config.yaml
crop_scale_min: 0.8
rotation_deg: 10
norm_position: "pre"
head_dim: 64
fused_qkv: false
qk_norm: true
layers: 12
width: 192
positions: "rope"
pooling: "mean"
mixing: "cutmix"
optimizer: "adamw"
beta1: 0.9
weight_decay: 0.0
Rows from block 4 of a small image classifier, named by matrix and row number. Rows with one number belong to one neuron. Each number is 500 + 40 x the weight over its row's rms, rounded and kept within 0 to 999. All counts start at 0. Numbers have three digits each. After the name is the row's rms in percent of the matrix's.
Before each neuron's rows are labels from the 100 images, of 14976, where the neuron reaches its largest size: "top examples" is what is common among them. Only what is clearly more common there than usual is listed. The data: rendered landscapes of hills, water and sky. In brackets: how many of the 100, against the usual share in percent.
# gate: MLP gate (model.blocks.4.mlp.gate.weight, 576x192), inputs 0-63
# fc1: MLP up (model.blocks.4.mlp.fc1.weight, 576x192), inputs 0-63
# fc2: MLP down (model.blocks.4.mlp.fc2.weight, 192x576, transposed), outputs 0-63

top examples: desert dunes (79 vs 14.5); sunset (58 vs 25.3)
gate.414 121:527531560448492444536518551539550487538454512529497500497524502437530431528491562565457543486518500483502536506492470442451537506505550461500554486543564463567621454466483440522507546502509503
fc1.414 122:483606522458477563478429453548469483545444471486515510518566550482539533431454480527476563395502540453446501525527445514443473545500451533562475496451487510475485483503524457558476481567510536
fc2.414 140:480464492524570469497480547502511540510453587510490469464517477458512459528510551501498532461439548539455487501485511500401460458523542474489583469520535458469546463493440455524488525480479503

top examples: sun or moon in view (100 vs 8.6); sunset (69 vs 25.3); land: green hills (37 vs 14.3)
gate.418 111:473437483526508466491451571429433492507476496554557484475516517577454428552561552490533467468497535487455485504503518532482581518569507491521491469528560473501455504502479549482491414499432501
fc1.418 108:482520446473537493505544539443424496490485465436495462496457548566542511482526465512496408489487549547553514429562509586489522528510479554522492499524481513509524444495446437491455513507467511
fc2.418 125:500435579434516458497467489502479491512494521516493540447502447487536431615524538464486464569486522554500426481469462488534467503434496452409535437465485499471453534461501641486479590500504455

top examples: dark volcanic rock (94 vs 14); overcast (70 vs 24.5)
gate.258 092:463497557508531492535506522556514526479554501470555529418547448531575470502545459546544460528521424463486546540543504447525540532450513469471480465455533497541480425546448545555507452492430542
fc1.258 088:495443483502500553501437423535444448465464469517565565465473561483472512466469421502525552454478501514449553542559540577478469478479481573492436448572467550508439471494461489456448536491517501
fc2.258 053:466561495445505477430428434427519507481463485581452470524490536449548428490570558498473488491530530506487479557546469519426519525529454419447492510494544485583496467464472489497465550500502510

top examples: sunset (100 vs 25.3); purple alien crags (66 vs 14.4)
gate.453 089:503525541456489487543486507511599521447427473565549491409524438485570414524561522456564467501493481531478512554511505511543463466501518494541551523535520504489566515518505426518492542427528498
fc1.453 093:521554504552440532547468539443467480470502549459465510560565540486446551563540459503530541486471477481513454569474438524501446464546454498577455538495479540530529503447531450507425536539490481
fc2.453 090:523578447500493486537481547536494507539524462439496452507568475495532587566507601545520496430546514504491541490454492546445499528558474437514520555490450446479508525488468448505467490483421513

top examples: sun or moon in view (83 vs 8.6); night (72 vs 24.8); land: purple alien crags (36 vs 14.4)
gate.392 086:521471527538462535518489490503510509478534558445486460552468563464533525521510477487486433558521543546452493495489476522440553433524487530516564500462553521503544441457494555557455431532446425
fc1.392 091:447557515541539517507515541423520471497544497486528482456549511513507531515552477510476469490553547445510527453446554478549520457549479545526456481547449483448446495504495455507469570525503476
fc2.392 048:486524438505467552440486411443519573492504512491489490486488496547579516571518472506522469445475457491504549449501490552483470631522532465432526525534483492473444492479536460423501495513446501

top examples: noon (94 vs 25.3); green hills (79 vs 14.3)
gate.75 086:450454506567476551490488504526526532516463462442473494528432448452464540466469520515544446537565533541583530503495518563469564485514495454536494454569540552504435485474535493483465522455483434
fc1.75 090:522447470504541470489554490461554453491554524504522494483490488493443478428529522569503472482448487548499465490507509458506563457439507546509564455457553563539520529523478456487518496530531510
fc2.75 045:490534468503548509483493470545540550534536515542517433414561423504521520486479530542501521548559484458500423555427407506440501486485486480577531450506514508415451478478537469488508575524544515

top examples: red mesas (96 vs 14.5); night (96 vs 24.8)
gate.475 098:504484425448477491466452412465502534530429441443478489430475512458487513434479451515508526483491502486524475531559436449563526500573455495518513535474450546564432451463507504504485440537534482
fc1.475 095:547535517519527554441513518427507485486562537438482531521509575470541526515431483500543480544612485445582497529553527440539553461442548465471533494531454545528482511446475472530543493497500460
fc2.475 078:490481535500464499530514459512501518504443541504506487525525488479496443559511524522510507563489575461445497485497515509512407528489500444415483500479497458448542492547538480516471515587497443

top examples: overcast (100 vs 24.5); dark volcanic rock (66 vs 14)
gate.380 096:451453510487569539438387564506469488577488506527493419527512474494495515509517553481521499452483509546433463501537501537535483483518527515422512449478503440533510422524468447554433508425436523
fc1.380 099:502457467434507480480456525444472545474529485435521465452493467466486515532476517566533527543483467508549518508506516501442418529442474451473537459507490436515502446479553571469406491545455547
fc2.380 096:437453457539500453436496561452494541515479559541517524545523547508463436555431510479501437526474454480524528546513502576435504596444533428439624473438571477495490452518440456524492468425480528

top examples: desert dunes (100 vs 14.5); sunset (84 vs 25.3)
gate.525 118:512445467460445450456492551523456506552417497588533514466506576528450437492546475466535431503502425517501562482485546435500562504477473468443537512529468456527474523502490486487512533495520546
fc1.525 117:559454529470530551568489490446509512407551473518534478457518450471491468436440475510540561470521482476483451539473477500554482522473563536529512514540484551538553487464467545498573581563475434
fc2.525 167:534472506493511427475478462505434522495607517461506444477519536484567531533465592542457509483586504584490507499475497486442499550508503429504516534515469525456514535474479396540470453452420468

top examples: green hills (95 vs 14.3); water (88 vs 44.3)
gate.191 118:514482506423476516520518547491498521476454471457499454479459523534542514570559455480470425468506520462562488517477557583516455512493531452529495501509497435450466451474446504525473438510539503
fc1.191 115:486453510517537431449598452491453544507570502490463455438456479427453508469453543558531514556517475555472520528509556444446626501435444468488465458504450488521531517510536455497563465468432494
fc2.191 097:552451507428504491530446500467463444515549511485527551531457446511560479574533511464475531493533532552531437510473526576533488560574490432416509516437502514414488560482481517433507524508468555

top examples: purple alien crags (89 vs 14.4); fog (79 vs 29.5); light: overcast (57 vs 24.5)
gate.248 088:548441504556542428505563474496526472555505501550542551523493491477527493522475461539468515517504528516456493524542435497508441526539521508536538490546448559544459509531525538522540431453547536
fc1.248 086:488535565540523529482540458442499553518487504491502495540466443513505502588448447478446519462564548575455538511495463551457495487533524490446546553423575455529425418488549512476432464538449455
fc2.248 056:555486408505476431492512461493526520517520484471498484534493508461486446484553491521472460510517558475490517554471485511544498526482507531500485542525488497493491584460479496495512427504519510

top examples: dark volcanic rock (100 vs 14); overcast (59 vs 24.5)
gate.425 111:462491485435519476440513486526455523455509566539540472499452442562464467408485485570456535477523512411537527499496491501536488498548489513569543469520545534557458455503505471500574423473518502
fc1.425 123:551463521449476468612457511505460526544473505565466520556525573448483472542483519484532509434528481498422474492560480513507481516482551488533509534549499399484577505539441498579488452528501509
fc2.425 110:526482567539450500497539574462472444545530533523496502497467445551457543551450473509460499468531442507471501467488481484550564490430495501511476483381483555425448558519504537446482592506475549

top examples: purple alien crags (94 vs 14.4); fog (67 vs 29.5); light: overcast (49 vs 24.5)
gate.388 098:553467425460516533471424474519528546576452581507517550523469520509451544460517515498556438476538451554534583555473507592528514514461486470557566485529476537590454518482440493514498507426438524
fc1.388 099:529487474511547544467439505495436539408442549500476455525551543527560473512466487490491542473461448541539509462529471535551532433494473434499479442559546546464429425480474444538556546466483505
fc2.388 088:481433485459496471510473513519520447458455506533481486486518465496495449564515479524487509576455461487507501544418455478495580499504506437502548483478543508508536459453524508495551503425459517

top examples: red mesas (100 vs 14.5); night (98 vs 24.8)
gate.250 120:496566517473522537443473454512530472517536466451488478469488525469480499506492486469464402512536425508546485479496514552490530466501429476503434496467534472547503464468461526416442541481506514
fc1.250 127:528481462535517474509491525529519468484525488434506528452446531491555538469534484493568453520432562532481503531525565493547510501514463493502566509491533527547513495536532501527545419487474525
fc2.250 179:535502533481493496507529526512524486537503497464567528471488445504526455532459444460464525490469488458521435500403412528576520413504442557455459486452515534372441551438501562487484535498507538

top examples: sun or moon in view (34 vs 8.6); snowy peaks (33 vs 14.1)
gate.361 085:462481475528490550502551498486475498534469429522516529416509530516523485572510486463517484459469522538572567453460516573456470548563473495464494505474526491518476527442452452471434491529529460
fc1.361 091:575488506516482542552458463446455538480522531492467503517541558510546492520516437408525512448507437465489482537537482563487567551545541500450446557476528511545410508468515545492468483513455497
fc2.361 049:469593470520486498541520482493462515492409484499482471515545586460462514422537501560530487409450481499510571507526524447498464505424533480551537466556509476574503409518500444553486482473517478

top examples: green hills (44 vs 14.3)
gate.413 094:509457563533503479485468486493447450603436451484535541434518502495491456439466468418523519546517439529492506474544546512545487459479514448519493543475532539586493508531567448447470415537498469
fc1.413 099:404551505481501537541521517423478543532444468459453549494493492470469456545459455556448466457486538529508443574452545459520492481499508553549582477493591499496494448465488533472547538450481515
fc2.413 090:563459551508491488498509398522502506485516467548472515501400495525481559504614470492507512513459481485498475462464480509563487493476487468419479503559460506529439526424526538492515509544474454

top examples: purple alien crags (84 vs 14.4); sunset (65 vs 25.3)
gate.518 112:479444457542453495515472500526528436501472478549473422450512472504562419530413481551504499521482514413420463552417481574476515495461527505477534470506573560503474486438491458473500530449562456
fc1.518 113:499486485478474497486461506496562530563482554510503525473554497422549508549437483440503502452499451487477522484416419457516482524530439536540538483523520554487455471532464527555463490533491505
fc2.518 128:520471531469532509535516546541445526530453500482470492470423407472495553432552522494502497550455495504504464408545559449557519454565468572556428519499448489529529561512514513454568508567484583

top examples: noon (52 vs 25.3); desert dunes (44 vs 14.5)
gate.45 089:470540557465452496541506541481533471483461482525455496525480554437480464451463432507510562488534483495461542454476592542492542470482499497577496517549556556454560479516446464532549511537433473
fc1.45 086:500480482456555549438480515500500507538485476457476563534491476518548483509478527592546557535532489508469532466528545420492450498518519488478456507506442567503516490462479520542548502540466542
fc2.45 072:548504517539421513508473518488490481458557502552503454528494503471498547566491517459534491510472524549494495426560513503503581536460519447435518483458479475486525492563460467459528596517579519

top examples: green hills (92 vs 14.3); overcast (70 vs 24.5)
gate.499 103:511477475425552505500472610499481449500478524558564539496462564434510492471494448537447469480542436514499541538465477503561472504547457450583522510543550426531490467468498482501472448478454500
fc1.499 098:470508516479529525520473474435500557541510509487449445488476464471551510568553430484527528494455469493477526569527568490445429561552537501540481499467454473536592436482494452529416455477519564
fc2.499 075:465486468483450527462474521467519574424484508495413478497537510459501433560561452476455487477473551532524527523508555495471553557477548543468486498426522502602502514524512482552475572495472440

top examples: sunset (87 vs 25.3); red mesas (50 vs 14.5)
gate.424 101:491508484514448524437474464422463484529426549475559495548573514540545517466469476417487453449516471465472507503522520561462427510476463439496509499568492517558470498510514533457413527502550524
fc1.424 106:510468538474523522549490476536537509498439499531547613533444522548493516471538428493502458488505445479476513514589507447533448498503476604502480559415538458514563540500475523530473502475539503
fc2.424 115:470447532546623472453555549499481553534500588461465481463492530428498478556460511539499460560458512548484488537428538504464491537433498479515558447498540510396478480501455536470548474486516544

top examples: sun or moon in view (74 vs 8.6); sunset (68 vs 25.3)
gate.567 093:517493512525441472458540497478507504453526536452497460460457519499546463494546503438463445453463479508472512504459446569570461495531514510447565515520533543545456517520491547457536453561554488
fc1.567 084:515477452494458531431527445554533475536451555561456484512541542518525476468481475504521559519491484446444514529440497433530503456534524487511479494467501501489486541482456555454444576512544433
fc2.567 042:527547472467539480507502473473485568503520497515470498496438587466490506446521483523494478400449447502540504528511510540491509538508500520558474506575518467618547498542517424525570479418466541

top examples: red mesas (100 vs 14.5); night (100 vs 24.8)
gate.16 098:500453485511515541482527451439499468542486544511484443486475489516533540521546485569545421512493544481557520545425432471485492500557489483540461533569504489466509465497520537477550538468489460
fc1.16 093:551498524530460495473555558522493467475515448506528528516438559467556566539524486456492461538469532559503562502556563464540565564444477502482484561481457459463455557491434496529536451555496468
fc2.16 084:502632519525515446527508523476511525511469474472505486483559498527518515535417487478514468451520487533492463489517445513516473438516487531486495479487525452405412504497503562498475501532546521

top examples: night (100 vs 24.8); desert dunes (54 vs 14.5)
gate.175 090:503474556494454493441538496503502497520448478473481455459512553499461447536445458535539563510559480535499505503512529509438437477488537445461500490506473555457467451489543495502423532531405560
fc1.175 085:534486483476442466470572465476444500552476519492575515459463497500476535538468494496464495584433485465504581572517557506528464477521450537456468451523457492498589547571452556535476475429521518
fc2.175 043:533470541474484496459469522503507518571528469472490563475470511447566521525586473471493548510513523520510498440421503502478505494518510445458453507464531537510508532529518574533464553431428534

top examples: dark volcanic rock (90 vs 14); overcast (83 vs 24.5)
gate.196 101:550459481505483464496495534488476435526436477524501524479457478508488561453541492509546548457444444498441547536515421536498447440516430467466492492459512459547449481502513531593512434477510479
fc1.196 098:514532479500539487578506447527556454513441458566478470435484531512577489523463543495573517521558504511499569496505470434498537451565504459456503462499533515520528517542582466470519415483532503
fc2.196 084:451491437524480497480528511512518502496494575543465409466576459460440435528427528528513491492516502461508509572464462483471544618448536537543540512469543512519524500435412480549540553437503456

top examples: water (78 vs 44.3); purple alien crags (66 vs 14.4)
gate.379 103:454426486510575517517507533429459549557500523580459514490510513498491435444547465471508463482482479474477475527430441502478530480516479494524484499551530512602507557487467466541528510535419497
fc1.379 092:461533540489444485510509512538494553484411490519536468513534450508490445515427436526456449465502467518558530485517478527469480532473423473475453435499578497457443474557540446457553504439465519
fc2.379 084:468455485518447528513490380453485477437507454477526474534503548543486475496545453548455547473522494515510519527455463548521527485525474612489409502565485516549503596440499568477539401433532523

top examples: sunset (97 vs 25.3); purple alien crags (96 vs 14.4)
gate.440 087:511506464539498566462489462559519515514433502551424450465523497560454506502536501520481495437542455514426485524423468539532495512561538506559505424573441473504457459457444462471445468451545467
fc1.440 095:519497478474543489406532446515589524477485515481419549463507451500532543503449497508524554487475513490507539506443403458502542529504513465511538445540529490460528500537494477466497475468458508
fc2.440 053:541437512506447541464546481537525466531484520527534489501430433479473500503537503438432543521478516501512457534472442538495449459533446503492445524481560513499513558476507575467464508530529441

top examples: water (100 vs 44.3); sunset (99 vs 25.3)
gate.289 091:539450504462534566420486573446505477558507541506495553513473440494440534490536517534506450523510476521493539499442536463573440524482530501558510436488541478550530488460476436492548482474481389
fc1.289 087:529490412490498509525510516552470482487542449523519512472523478507454448474477458488541487557545477459512522480522590490424480519545558534480507482512548550592587549470443421478471522513497513
fc2.289 062:511479548516491514457544549481542437521469470500527481530477526485479408551474535476497549618548527518485482522392472564471466371427482491402513462519560489419450542451523548479513558468578420

top examples: snowy peaks (100 vs 14.1); sunset (100 vs 25.3)
gate.437 101:440474513463557444464481612522447516565529539517456438530501550530556531482514442544468470565503511410433502509448557503492482523521540503429550491562529543488435574523514520497496451477553510
fc1.437 101:509549446523485467418449449525585483469507421481465548485549563440469493441529485537582509516497570516521527597523519496509480566512454446434523534485448411583546463475558552493494511474476546
fc2.437 131:544573409495515481586474504475529410482481515522553451447545546481498546423565471561566486482479470413496529485515471502483433479468540508480533502565503484538521463523543453518503464539451523

top examples: red mesas (47 vs 14.5); green hills (34 vs 14.3)
gate.176 112:555453529535483499498491456457461547474514478548507487463470493565583539489548530478419526551476425389498537490532470519496509435520483549550439563460458561448481481410466552530533425444529401
fc1.176 125:565464525485540526450439488455484502451495513442531474482468513498563462508520418464471461551523450499611492543517527529551508521521485474474524546460551529537489544463459505449531474387499492
fc2.176 171:457496539503484458540476508540523534476437532559448487516536533507464512499439559550503533477476547484498510518460460451456547452466533470559545490535442488490501460528506449501546537546513459

top examples: desert dunes (100 vs 14.5); night (100 vs 24.8)
gate.41 105:503460510542494472558429494573497559495442467526447479481490486487482473571495453533477512492472427499470513471564494523502478471509443487502438545471540478519529519424464517488496447467466576
fc1.41 100:440497490555548482517520473482430447572469576453472429454448583470519522512541542528416477522488470467556535417552473513507484536543475535584460494426508491463533531461492526454527538468476505
fc2.41 123:524441505459448475489479481504500509454619483499501474464515497515540488558473493478503477601490525512519455478460479551508474509475517448421554473492509521499507573459496497495504551522459484

top examples: night (100 vs 24.8); red mesas (48 vs 14.5)
gate.92 095:538537558503505576508492531530517518489508461482561546410461524520447490393580514531537537545517472556536521518521491458529504544574533499537529533475468474485475531534469561465505477456482496
fc1.92 094:469554431464476507532451536505531542452466486428497526488546543550517434519528527574494442533518555433558480438467536506513463481428459572476521432531538531513436562527464456508499544511468509
fc2.92 063:530540513482449537548469472545515465478557410499529484493488427490521492478552514526522521565512538512483435471479495464536434319544437558476444514542438547484475544442526546484499499534550477

top examples: water (100 vs 44.3); desert dunes (47 vs 14.5)
gate.133 093:518520464486514544425500565541460509480495554500509459521522455561499505502455437465500477471531532414539543520436501539450487524446553479532487485512515500503509495545498491526571537491486442
fc1.133 089:539438432491539489537490519464588414445521526538518461420526488496445519460464428562448521555485541510460498455540546559463478555517490497478480441488544456562461439542486465561496512519459478
fc2.133 055:505526557498541496469490441515477496473454500514565534506505528497540524469575467557447472540491443578472499488555540497440509508503461449490458471506449474495538478517508468484551438483461543

top examples: desert dunes (99 vs 14.5); noon (98 vs 25.3)
gate.529 091:473534534477455447463516472548530539484511467461551560525438567513454477508470437505575444454502544474451480540554506540466587533464461457543525476486524442465455436572517540478540540487464529
fc1.529 090:453562495569476532449523520446449504508494495505447513508477564557475568448518552484484521489584539526464558533519523555454466502492549481514474510456446444469461450546553427448482445476548518
fc2.529 035:406502488579495482562526502503509505495437538497481487519509484510459500427493555511516533500490586472539449548552516453507552461504525449524500502479465441548571505482489445502552527451448465

top examples: red mesas (100 vs 14.5); overcast (100 vs 24.5)
gate.310 129:501529443502518415530476515509487525474507551465509506527535504541533503482533555527482525492524452522458450543492411480522540479501548454523516534497426541499517516541469559530483510423475485
fc1.310 129:536481496442536537547479477519551476581476425454534444526479510510555554518518555471502564523574553487485501488483530535451499496527530473498488521540567461501487437497494445502518427516485552
fc2.310 171:497487544466511545514528462502503489586479476489476559535444514526525477512623455469508488488490465483483492429521545518575486489555443477510423478486499477484504529572539553470482545551493480

top examples: dark volcanic rock (65 vs 14); sun or moon in view (31 vs 8.6)
gate.266 100:407484522524494488561440480467537495452527551509475534492526418546489462535482471528569456475521495476499481522580521513549470424454514523524537423490495486460581450445533453462447454504469511
fc1.266 095:547504522532532597574513439427476477485458513516526486554463424412568550526508544509465529544512523539525516458478491504424511515446549569544489502545529474490555494439460468484471543488493521
fc2.266 082:426472528502507519504535510456446534549476591503546520501534441537510492550485572466457558433543447484478518510530461556502420483517536480485521531494592518452509564533494456442479586467517517

top examples: noon (72 vs 25.3); dark volcanic rock (50 vs 14)
gate.162 091:499497422471474477455439428554511487528426543434516449508478521539475542507542489516520506526538510437538459570540505489463435468536508484545549531540506498574520517485468439509522415497467499
fc1.162 090:430503555455484483533517507536463567547442489524518413455511479479530517567459565473462500522469460424509510447514489529566417438502484556535529467504442463547507544451483462500544455529448513
fc2.162 089:531514450499477482548502496547605407427445515515424493514557569491454476505513510514543507563518545494522494541479523401447481568496491537556536492490481497572495429492535546543523529462573431

top examples: purple alien crags (100 vs 14.4); sunset (100 vs 25.3)
gate.332 092:485482551476584489520490460450543562536428554508533493536515524509471438499546528554446516493474552435488546577492431491537495451458500543535460470505502522458456537449493523495417428452464483
fc1.332 092:408456583555493552487507556464543461485470490505462476511444455530509492498521528433557504449485561462441471547544544456491463506432469559556541472459581483497481459510439446537482512455556552
fc2.332 084:532543421443565487545494434531492534473585497458465448518485506543507554452505502529497471499485487507501515505540510517492617585528526513562502521525432528519476454537373433454521486438435547

top examples: overcast (52 vs 24.5); dark volcanic rock (41 vs 14)
gate.375 096:459463496530505514519559507519571499595415549503458484542489510501495409482537529538415510439531498505448440456462426507468516471458415501540446456539573497465475476502487584488566455558457470
fc1.375 101:543563497547555507516518565495461588471500470514545471516513437431508494464491551444549471478477450482516495472570554535548449544483558475475417523484460495437485460515436461457542509545450566
fc2.375 075:469461530537445502463516415447541463532490479547457564531535570530436425509515461543439505483524534444465507571437454488517493468485501549519490483420535541508479532447548554520479422443475445

top examples: snowy peaks (100 vs 14.1); sunset (100 vs 25.3)
gate.185 100:495426529477476462536525499509500454541508541508524503470526483494476468486525509543493458449537498448487520514486485525483452487539551478525575456586535545474489477442442503488533493565549532
fc1.185 099:442479496544532434500579503543547415560545446483590529479464500468520472520509495480538504578525530534461553500436509580479530504463538509447490438559509540455518594460544461478467536535501540
fc2.185 093:480474548544418474461500560438447521437485497485473453544520542530510467545537525460446505476463516524548447483517569517499567479546488574470402506429559484447449535544499528494495522500597517

top examples: green hills (91 vs 14.3); noon (70 vs 25.3)
gate.476 097:514549442468566480563449491493563496467443478549500471412490452478537500518463541513541527476541558449477470547493496526498473530485543478528438458516510461457529412567456467476551486489422541
fc1.476 096:437439522482428479506428495472516486482423544535522580596512498517502537550512520495493487438609431465456511500475481470477508553527509477494525471534539448478521504512543431410450490458518469
fc2.476 117:408523443485491508505465560449548523486492459547495455504539576523534459566519549493513503482532495471539507527470498534471585591546570559468523533433539430525502467434498496533480524469532438

top examples: red mesas (70 vs 14.5); overcast (51 vs 24.5)
gate.393 090:491542500505511513503463479523551464483533538458538489465537491448466475442522470544492482561459542540538542523566462446545516543422463461500461467542524515547568491541440481504558500533436427
fc1.393 086:484507490464533527434483500568476495430514498536460433575490473548494495534546521463478478467431532546506557471530471503540529453541440502459441544537468472533505422452556502469461485517489568
fc2.393 067:534436472519510510462510435500480504541495439453525532488494551560484487446580487460501488504480482469564480514547482540575499541595438562544434523510514523508469581451484486519445449505473506

top examples: desert dunes (62 vs 14.5); noon (53 vs 25.3)
gate.220 094:429512483545534464495485567535502530551458510500454540461484540469505446476530493470517522443466437532431466526528480567527482527568443522429564426544485552470419519558525552507439493515426463
fc1.220 088:493528508443520531514477475464516513463461528474493475477467571520561534467530501456457518475497497514509469489483510508539480460550544467577510528435494550514562489517463529407440458470469401
fc2.220 062:527437500521533466480520493466482474530456505588498543539461491482419406465520499549495464582432494468494482511460509498495567552473495476498564426498563470562511497584458528540564458458506506

top examples: sun or moon in view (65 vs 8.6); night (65 vs 24.8)
gate.262 096:498486462436580445541494571549456555573512498435580471515444440470560483541562437474408462509482537468498459467586533532537488474580500540526501548513457527521439500487453508470494515484508509
fc1.262 095:549515460405537473517518449516496469447480472528468519502510482412553491528515519569460575559509505472533493499460526415540573435501466517525436445508505551438569532494570439549516518518526439
fc2.262 100:430473511544482518443490544468488513520501547556426480537548440473479468522411490473526437479463500482480487522532507509502620554424461550515557495489582491511557500596489483427511570494528513

top examples: sun or moon in view (68 vs 8.6); night (67 vs 24.8)
gate.331 103:523424494448528506567558528533433539602531460492505561519425446451474499479586501510552448500460477445479544453530462505470506504477419532483510472557503461543450480431436562467488495508463535
fc1.331 107:491460504520523451495493573492488457501495496520455481514553516511453507532494545497518456513469395544505495518564526560524540593511499494482538507483579427545557472531475487525489413496528505
fc2.331 108:515525462454536580575476462490495469542540445517512512446436447451538568473561466529513525559531515510540533470529501533558506431527510522508454500558451554552500492498519500478552493516484482

top examples: water (98 vs 44.3); overcast (74 vs 24.5)
gate.229 100:525560458535491487469506476518517547511438560501535492467508427569427549470537464505531443499491481482568536467488422460553513442487465441517433470553471537520502542486482550478497534433411535
fc1.229 105:462528472470438523480465479582473549450537462548520435489575488466533539558429577567529495545507489552504523469490420520480486434508443439460434547588527506476554458524498513525528463456483438
fc2.229 101:564472464479545537494478536446468466463492528456539492515416498533503446520556403475563514451450512474501473503514546595570480501568512660472458544485549542482486521446443565440535483509561573

top examples: night (100 vs 24.8); desert dunes (49 vs 14.5)
gate.209 098:435504493532550544443512514492486493483522434440606514526500489557517516511512464563530435549537527513486508492475530554436458488549569412519529490567534507517427552457540512460457432477533434
fc1.209 111:484457491453535569514520449536525503475468512548534521592423453518504522546514459479457543551445568500451496475503530554490512492551508554536470477524474485484478483519532437567481490517491492
fc2.209 115:501466507535543517501528481497446599482534454470513491503539590505485524426534482569465507487475457446543521459501516524499477544460460582509533497576462485538498496486572482524548405498505450

top examples: dark volcanic rock (85 vs 14)
gate.46 106:486484502436503471478497470486473497499512480458530546544508555542466469430514498428569515532438469492443473509433452472486443530481481566476522465509519485531489539504522462580437436461514524
fc1.46 101:587535434522520548500479416525549495503583480443499560455497472536520490508477546435560530488485475481522530602526520558434470430494543433530502505542514528556481528482489424492533461525481563
fc2.46 108:464485515510450485511541570532514463441497471520461484511564427455485463571418474522453509515482578482469495487479473469462523534480543446492547507385551489489547481460475544535559504478524497

top examples: purple alien crags (34 vs 14.4)
gate.391 099:444432532498567463534587596447513476546485604456549524509526505472526441505472446480423468489504428500425490441568499437557496462509568571515480421507579507565564538540446479528560481520528503
fc1.391 094:498514517578507537461473546450504536508570560526484481494536522571472533460552537512560440564450511529448503489520488541453542472497468509516508548439454501573570448512480522490467482523453567
fc2.391 098:453418423505467456457517550510484512479416501540580497433527522555439493426502529531424459562498469490495525489431466548476437457478586498536478508555479504512504585495509488531486481582464459

top examples: noon (74 vs 25.3); green hills (72 vs 14.3)
gate.120 112:484461540468463493507487470483592492454471549485559514437534480522545447471501530452581485466451551456433490507462431491463523447430581495527485473500580563479433477451463518582453511415488501
fc1.120 101:554555482505503438506549531483440555442532520493500516470524526522445563497529453442551488528439540557521513516554541470434586555483516457498520553494509452556565537494438508557471536548500559
fc2.120 099:404492555528496512493534545542514544509470428493517503513566495519529443520500507524423542645494525523446414508479516543501388449446472515461493468496529479492506528524532485512478467514473500

top examples: green hills (95 vs 14.3)
gate.249 129:492455509491522507537469594490494532567448451509551519587468481544497518494522507466425513484515468520503473596540494466520513566522541479454521500431541468521493526570500574501474516521524480
fc1.249 126:486427561569430505492553521455477489527443496488471498534482535479468423537514441495494499491506475477537505468532563431607516475492506529454457528489500525472485537466477564476490610489499528
fc2.249 183:500508481500527509479452385523519521463550511530507451511547538485557537474502552542502520547522517503456511561475461502482465514481484459521566501628496541529533477450517443539496437428475472

top examples: green hills (39 vs 14.3)
gate.509 087:512554513451470484523457555561462517467531513532446488559467513527507464427473456526475566526434533538518462562568454473523575509568510462547529553501541491447463486571549544549506440514457490
fc1.509 083:496557540512476457501479465463563441529517478483492553501530577476464539469498574528460516470556466463510535559559515498443476431491466483520561527470543565568495551519534466506512545475506470
fc2.509 051:559443526524473506537483511506557477539497513500556492544509512564493468515385575467517583556503508481508437544412454574428445512548522447503570491477548479503499505481476475554503514521459456

top examples: purple alien crags (98 vs 14.4); fog (91 vs 29.5); light: overcast (64 vs 24.5)
gate.552 083:536439476516542529545488546503491505570398502474448570522438438571532507456489558504438547546520431552503463499435536527484516462550565527571479544531471456453537453468488539502500556557501538
fc1.552 078:455492496529491423581523549558529511564500556438537513466493514411519486534431451558461508541559477525477496442483479458550587487422517450504553487435471513542563539442557525442568496505530485
fc2.552 043:436471514521498508399482463529451563478489502469519516494487533537449473491615506438502507566439532480556487468559575499461442508531507477506427479550530475595498527534557506492501481522523475

top examples: desert dunes (86 vs 14.5); overcast (86 vs 24.5)
gate.234 101:512461499517561503500525415482488495495397544558486550461445485541512517497496436461562458499533473478474488577476512517520439504454522494474570467588475532587529442508494513552510450548434524
fc1.234 096:578461467470452488415538521446453500512461441541461450499489499522517457449555528493440481443490437487433573462543561529498493453471581470465485559450574463476453550476465532522473445500456528
fc2.234 099:395494412513508541473521473505567508496391554567557476459488419547461491425478483457538487549418512464520478516529467511511457467507518608552490501526501496557570478565519489488543523554466558

top examples: green hills (100 vs 14.3); overcast (100 vs 24.5)
gate.8 104:492463446440453572521517475571462459452466564446514457491519478555519524554492536483454522428532419444533553515532492483524490517482556457440540510538536486535535470547537484449498461477495446
fc1.8 109:513517468430500546536409490422565511477514491457503530550466480467519436489487434471509430550462455469528469499463521522528478538545446475441534420516568453590489523550523448492456515505519501
fc2.8 163:390542480497525485508529531464546556503445494528470469507555532579453431528483547475476461522466518496521454585495498482469556522540535571531496489439525440551541471505498565522497539533547464

top examples: dark volcanic rock (94 vs 14); noon (93 vs 25.3)
gate.390 120:481472549510541542512514481544444518542424517560497497417488478475541431505472483481517510543459500484437484554461472521489490442459505559450478483575519551497518495465465514513534509508508558
fc1.390 128:566573534520471492543465547550548423545554451557489474537488516499541458541443508466526506464502454494467437434489468502499482496545461485470533489517477446476451532552475550524525509550508552
fc2.390 177:531397544614460484459619584471489552582495523483479473477425503564430530508463508530400479585460525473457473468438525517516524473470455486518497442437493497451475599575501559476525563529527505